From a checkpoint of a small audio embedding model.
Model: 2.34M parameters, log mel input, norm batchnorm, activation hardswish, widths [128, 256, 512].
Training: 12900 steps, batches of 256, held-out accuracy 100%.
Data: trained on struck, bounced, scraped and rolled objects made by modal synthesis, 78125 training examples.
Rows from block 4, named by matrix and row number. Rows with one number belong to one channel. Each number is 50 + 15 x the weight over its row's rms, rounded and kept within 0 to 99. All counts start at 0. After the name is the row's rms in percent of the matrix's.
# convs1: grouped (4 groups) 3x3 conv (model.blocks.4.convs.1.weight, 128x32x3x3), inputs within the group 20-24, a 3x3 kernel for each
# convs2: expand pointwise conv (model.blocks.4.convs.2.weight, 256x128x1x1, transposed), outputs 172-214
convs1.93 108:60 55 44 50 42 38 56 52 62 56 59 43 49 49 40 53 50 61 51 51 26 39 37 17 46 67 20 47 65 17 23 38 00 36 55 18 55 61 32 44 36 30 44 35 39
convs1.94 109:48 57 24 62 48 48 66 42 41 35 48 27 57 48 45 73 55 45 47 59 66 41 54 72 26 34 61 45 38 43 47 47 53 45 41 55 45 17 11 44 41 26 44 52 31
convs1.95 097:73 23 48 50 52 58 40 42 74 73 14 43 61 48 58 42 30 73 21 70 51 43 50 48 49 73 46 32 48 62 48 50 54 29 78 39 45 28 64 61 53 54 51 63 45
convs1.96 081:77 75 45 39 38 38 25 45 59 61 87 55 46 41 45 40 35 54 72 57 38 48 43 45 21 53 61 54 73 54 55 53 47 35 13 41 59 79 56 49 51 46 29 16 44
convs1.97 090:29 86 47 36 44 46 29 34 63 27 84 58 41 37 50 62 31 60 41 73 41 28 54 50 00 36 70 48 60 53 57 54 54 66 20 45 45 66 51 53 51 50 62 12 47
convs1.98 111:00 19 37 00 41 54 28 46 50 29 29 22 30 12 47 49 45 61 21 50 56 20 60 57 18 56 45 54 41 49 57 51 54 62 60 51 47 29 42 52 49 54 59 55 51
convs1.99 084:82 68 54 43 42 46 37 65 76 73 74 56 49 46 44 43 44 51 67 48 51 50 43 49 42 71 74 63 84 56 64 62 51 27 22 42 69 87 57 58 59 51 26 26 43
convs1.100 109:38 45 40 36 62 59 52 47 52 50 61 52 46 59 55 55 58 51 50 58 66 33 55 43 45 37 62 37 34 45 49 50 47 66 99 70 36 31 45 47 54 53 69 99 70
convs1.101 097:74 48 66 53 49 66 53 68 76 72 68 63 57 60 45 51 54 46 66 38 65 55 33 66 49 50 76 58 72 53 70 73 55 22 34 44 56 65 51 65 71 55 21 32 44
convs1.102 102:51 34 47 55 61 66 35 44 66 56 30 32 67 45 64 41 20 43 46 31 49 49 69 64 35 69 67 50 37 42 74 42 59 53 33 44 51 36 45 71 45 58 49 30 46
convs1.103 102:31 47 39 58 69 62 61 40 39 40 45 49 57 64 62 62 58 53 45 67 51 49 66 49 55 28 48 42 35 47 37 41 45 65 94 55 42 34 47 40 46 46 68 88 51
convs1.104 087:52 73 29 37 53 36 18 56 63 27 87 48 34 53 46 42 41 57 68 62 36 36 53 36 03 62 63 44 69 48 61 63 53 59 23 50 47 72 46 59 60 54 54 20 54
convs1.105 107:46 31 35 49 55 44 31 64 60 45 45 38 45 61 57 16 49 59 41 22 39 62 55 54 54 85 70 66 56 39 42 57 62 38 28 49 64 60 39 38 57 62 34 33 50
convs1.106 085:74 62 59 43 22 45 43 45 62 76 73 60 50 37 47 37 40 40 61 47 39 52 35 48 49 47 66 63 65 59 51 49 45 17 19 31 70 67 64 53 51 47 18 20 30
convs1.107 105:16 39 50 53 57 51 55 57 37 09 33 48 44 54 50 37 63 47 29 50 46 56 56 45 82 62 30 36 37 41 48 51 45 29 60 48 25 34 40 51 54 44 34 68 47
convs1.108 098:59 53 55 38 45 12 59 52 02 54 51 54 35 49 21 66 68 43 62 37 67 46 42 31 51 35 00 37 54 40 43 42 36 73 70 61 38 53 30 43 44 33 72 72 60
convs1.109 096:35 64 50 54 55 51 70 46 26 39 49 52 47 43 44 71 58 50 40 71 36 48 58 34 73 41 12 43 44 51 33 36 35 54 83 62 44 47 54 36 36 36 62 79 60
convs1.110 104:36 38 63 33 57 76 49 50 52 44 57 61 47 65 59 60 58 42 61 41 90 35 43 81 32 23 73 35 42 39 71 74 48 62 70 58 32 40 42 63 75 56 58 66 56
convs1.111 097:20 55 59 35 53 53 71 51 27 47 54 65 57 48 46 78 67 55 23 64 45 28 53 48 65 42 12 60 45 52 32 29 39 56 79 61 48 43 50 27 30 36 58 76 55
convs1.112 080:89 72 60 51 37 50 35 47 65 75 86 71 48 47 45 39 38 51 73 53 49 56 38 57 32 44 67 57 72 57 54 55 49 29 22 35 58 74 58 52 55 50 29 23 41
convs1.113 097:08 37 40 43 68 65 47 58 49 40 37 46 50 59 61 29 69 49 17 54 44 34 64 55 65 59 48 61 33 41 32 53 53 36 75 46 52 31 40 28 52 53 33 77 42
convs1.114 094:36 60 38 56 62 55 71 45 41 43 46 43 49 53 53 68 60 54 47 75 35 52 65 39 73 38 40 41 41 48 32 37 37 71 85 53 43 40 48 38 37 39 75 82 52
convs1.115 106:49 67 45 39 52 44 51 41 43 54 58 51 45 48 46 62 54 58 49 80 52 30 62 36 44 38 26 43 38 48 37 33 40 66 79 72 44 39 50 38 35 44 69 78 69
convs1.116 097:23 11 44 42 68 51 30 61 59 33 10 22 54 51 51 35 29 53 31 25 54 51 63 55 43 82 55 64 47 38 54 45 67 57 26 42 59 42 36 54 51 70 56 35 49
convs1.117 102:40 46 00 37 54 24 46 53 15 36 26 10 38 38 30 64 61 31 54 43 17 43 49 26 44 50 10 51 52 52 52 37 36 71 51 34 51 56 41 56 40 36 73 54 37
convs1.118 098:48 30 52 63 70 54 24 58 56 58 30 32 56 55 57 10 36 50 38 25 58 70 73 57 54 88 64 61 42 44 41 51 69 48 38 50 58 38 48 41 56 65 42 40 47
convs1.119 087:61 73 47 39 30 42 36 47 67 65 78 57 52 38 46 42 32 45 52 51 25 50 45 41 43 51 68 64 67 58 51 51 43 26 08 32 65 72 59 50 50 44 26 15 33
convs1.120 105:46 34 55 37 58 77 52 55 63 46 56 57 43 61 54 58 52 40 65 35 80 46 46 72 38 38 78 34 41 46 73 84 52 61 65 54 28 36 45 67 86 60 59 66 54
convs1.121 104:39 12 52 33 54 68 34 55 68 48 19 31 48 37 53 44 38 57 28 27 69 27 65 73 08 69 69 52 35 40 52 38 54 65 57 54 48 26 38 50 39 55 62 54 56
convs1.122 081:78 69 23 42 44 24 23 66 53 59 82 35 45 46 34 30 39 57 69 45 38 48 43 28 28 79 45 62 70 45 55 52 51 31 18 51 64 72 46 55 48 47 30 23 52
convs1.123 113:50 43 12 30 41 29 36 36 39 50 68 23 46 51 15 59 55 43 36 42 41 23 42 61 11 17 33 49 44 40 59 50 43 65 59 55 46 40 28 58 53 42 61 57 54
convs1.124 100:62 63 70 24 42 43 29 34 24 68 66 74 23 41 37 37 46 40 51 59 59 36 56 51 26 38 18 35 52 59 32 45 35 68 64 52 33 48 58 31 46 36 64 63 49
convs1.125 081:82 69 58 48 33 48 32 45 59 74 85 65 47 44 42 36 39 48 70 48 49 50 36 55 34 41 62 58 71 54 50 52 49 24 17 39 61 71 58 48 51 50 22 21 39
convs1.126 105:24 52 37 44 49 45 44 62 67 50 47 38 60 31 52 40 17 48 06 46 21 36 58 41 44 76 61 60 54 43 64 41 47 41 18 33 59 57 42 63 41 49 44 24 40
convs1.127 105:29 42 47 47 67 67 55 38 43 44 48 53 59 68 65 60 61 50 35 60 64 41 60 57 50 24 48 44 34 46 44 42 48 62 99 57 43 33 48 43 49 50 60 95 58
convs2.93 088:66 17 50 36 71 44 28 53 55 34 66 46 39 40 64 09 19 51 53 18 65 46 49 63 44 29 41 24 56 53 52 00 37 57 61 76 65 46 68 62 56 65 60
convs2.94 084:46 83 76 68 39 43 58 66 46 47 57 55 39 43 42 82 55 38 34 74 52 62 43 32 76 76 63 45 50 47 52 89 36 50 61 59 38 54 59 66 50 47 44
convs2.95 101:70 21 73 85 55 55 47 51 58 31 43 36 19 54 42 45 62 32 35 30 44 66 63 63 25 42 44 47 54 78 53 37 72 62 51 58 55 63 60 55 67 61 68
convs2.96 125:15 55 30 28 51 65 56 66 62 50 53 43 67 61 69 45 30 75 68 57 52 40 34 20 52 50 57 53 25 57 45 51 51 29 33 57 47 22 56 57 29 37 42
convs2.97 123:25 68 28 34 49 82 52 59 65 41 52 43 63 47 83 55 27 66 57 74 55 35 37 24 47 54 62 61 29 50 57 46 36 29 41 55 61 46 50 36 16 34 32
convs2.98 074:38 57 53 68 13 36 56 75 54 47 74 41 37 57 49 55 65 47 47 48 41 55 26 18 65 56 44 49 38 45 62 79 41 34 67 44 39 46 49 72 65 21 44
convs2.99 114:25 31 29 12 44 56 60 78 51 54 66 58 53 66 59 29 28 80 78 40 40 33 28 38 49 36 60 53 41 50 06 48 50 25 28 46 46 36 34 60 37 30 40
convs2.100 100:62 51 36 38 55 58 44 51 60 37 48 38 44 48 40 47 35 53 50 36 15 62 19 57 39 55 24 16 46 57 51 22 40 48 42 37 34 56 35 35 62 43 45
convs2.101 096:32 37 30 16 40 49 62 74 47 66 73 63 53 61 46 39 35 78 75 42 29 33 25 38 58 44 50 48 46 51 00 57 47 21 25 47 31 42 20 53 35 30 35
convs2.102 070:44 61 59 59 29 31 36 34 45 49 37 52 25 46 35 69 59 58 47 48 53 55 44 29 79 46 48 63 43 38 73 57 48 32 67 67 65 70 30 39 48 48 50
convs2.103 112:68 53 43 43 60 50 43 38 61 48 51 34 40 43 29 55 43 40 34 45 12 68 29 51 42 54 17 13 50 51 48 36 47 60 57 39 34 56 43 30 62 52 46
convs2.104 117:28 51 18 25 48 72 63 73 55 38 55 50 58 57 77 40 35 78 82 54 41 49 28 36 38 55 69 35 42 51 39 32 41 19 22 56 52 35 36 48 39 36 37
convs2.105 092:53 80 51 61 15 52 55 42 21 55 49 55 50 27 50 58 52 50 59 63 61 58 65 56 49 78 59 65 37 38 58 57 49 48 07 54 78 45 39 46 23 35 42
convs2.106 113:11 46 28 21 46 68 49 64 60 60 57 46 67 54 55 46 17 73 59 45 63 31 33 27 72 38 41 59 22 53 36 54 53 21 24 61 44 32 56 57 29 28 41
convs2.107 089:69 41 83 74 47 40 34 50 59 09 45 39 47 40 36 48 58 21 44 38 56 62 57 59 51 66 53 80 51 41 38 56 53 79 42 49 65 40 54 63 57 59 67
convs2.108 072:41 58 61 55 42 47 30 48 85 21 41 52 33 56 41 44 55 58 47 49 57 61 48 46 64 40 66 51 44 35 40 50 57 45 56 55 47 69 62 41 71 59 55
convs2.109 095:63 44 42 50 82 48 46 54 77 12 57 13 48 48 43 37 47 42 45 41 48 59 45 59 50 54 23 48 49 70 34 38 61 60 63 24 52 46 73 48 57 64 60
convs2.110 075:44 41 42 51 31 46 45 51 30 53 60 47 40 63 34 40 43 57 56 42 11 53 21 38 40 44 40 09 40 49 52 18 49 57 44 30 20 63 33 25 39 39 34
convs2.111 080:61 53 44 39 82 43 48 55 74 14 47 23 57 43 51 37 57 35 38 72 59 42 39 73 51 59 40 81 50 58 45 50 51 64 71 35 66 43 67 49 55 64 61
convs2.112 119:15 43 31 24 57 64 54 68 62 54 60 46 60 64 58 43 27 80 62 47 50 29 28 17 63 40 55 48 35 55 43 53 52 22 31 50 32 22 50 63 44 33 43
convs2.113 082:55 73 63 63 28 42 49 48 60 41 55 34 43 44 14 42 46 26 20 63 24 48 36 48 48 72 20 27 43 50 33 47 44 70 43 41 56 23 52 41 44 44 42
convs2.114 108:74 50 42 44 66 47 52 38 70 34 55 22 42 48 23 52 45 32 31 45 34 70 43 51 52 51 23 29 47 60 50 49 56 59 63 36 46 56 53 48 69 60 54
convs2.115 097:67 51 47 40 83 52 50 65 73 33 64 21 43 44 50 44 37 52 54 37 48 60 29 56 48 61 36 13 51 67 50 29 47 51 53 36 45 49 55 55 71 65 52
convs2.116 085:51 64 46 70 25 48 40 52 29 68 59 54 31 31 45 66 53 37 66 48 51 62 47 38 57 63 48 60 50 32 56 73 39 52 35 69 65 53 36 64 57 31 42
convs2.117 085:56 37 83 62 46 43 34 55 65 51 59 40 43 39 48 49 52 36 34 41 80 57 33 52 44 41 56 71 46 43 40 43 49 66 79 59 54 59 78 61 65 46 64
convs2.118 083:45 71 47 60 24 65 50 31 44 51 41 65 44 60 40 56 60 52 54 52 39 52 59 38 55 66 43 72 41 41 51 67 50 44 27 52 60 57 31 47 46 27 32
convs2.119 118:17 52 35 32 47 70 50 64 58 61 58 50 64 55 66 45 22 73 65 54 64 29 37 32 65 45 46 64 19 54 42 48 51 28 35 65 50 37 57 53 23 28 38
convs2.120 077:43 42 32 53 25 47 47 50 32 48 54 54 36 64 35 44 44 59 67 36 08 51 19 44 35 45 38 13 39 54 40 17 57 50 34 35 26 63 20 24 41 32 37
convs2.121 071:37 41 33 41 35 56 42 46 43 50 63 37 16 53 32 51 61 34 25 30 18 65 24 20 46 45 35 43 47 47 69 40 53 49 37 57 49 72 33 35 62 32 35
convs2.122 104:23 63 36 31 43 53 68 68 50 56 52 50 59 68 62 50 25 78 84 53 38 44 30 32 45 47 68 40 27 56 34 45 51 24 10 62 48 21 48 49 41 25 49
convs2.123 076:48 55 64 75 31 46 32 74 63 60 75 33 30 48 44 48 58 40 35 56 48 52 18 29 51 33 29 62 28 58 69 58 54 61 84 64 27 62 75 54 69 32 50
convs2.124 075:51 48 34 23 89 54 36 65 80 24 50 25 60 59 61 39 59 51 49 71 76 35 47 54 46 35 48 59 25 54 85 36 49 33 64 39 59 42 92 57 45 63 49
convs2.125 125:07 51 30 22 51 65 54 67 63 52 55 43 67 62 60 43 27 77 60 51 54 32 32 22 63 45 50 55 27 55 40 53 51 25 28 53 41 21 55 59 37 31 40
convs2.126 093:48 55 58 84 22 54 40 39 19 64 39 64 50 24 55 55 59 49 61 59 68 49 50 46 60 60 51 77 45 38 60 55 36 64 44 77 75 60 61 50 34 29 45
convs2.127 111:65 55 44 39 60 51 44 40 57 45 46 34 44 42 28 48 36 44 37 49 09 60 26 51 44 58 19 12 49 49 53 38 40 52 57 34 36 51 39 30 60 51 40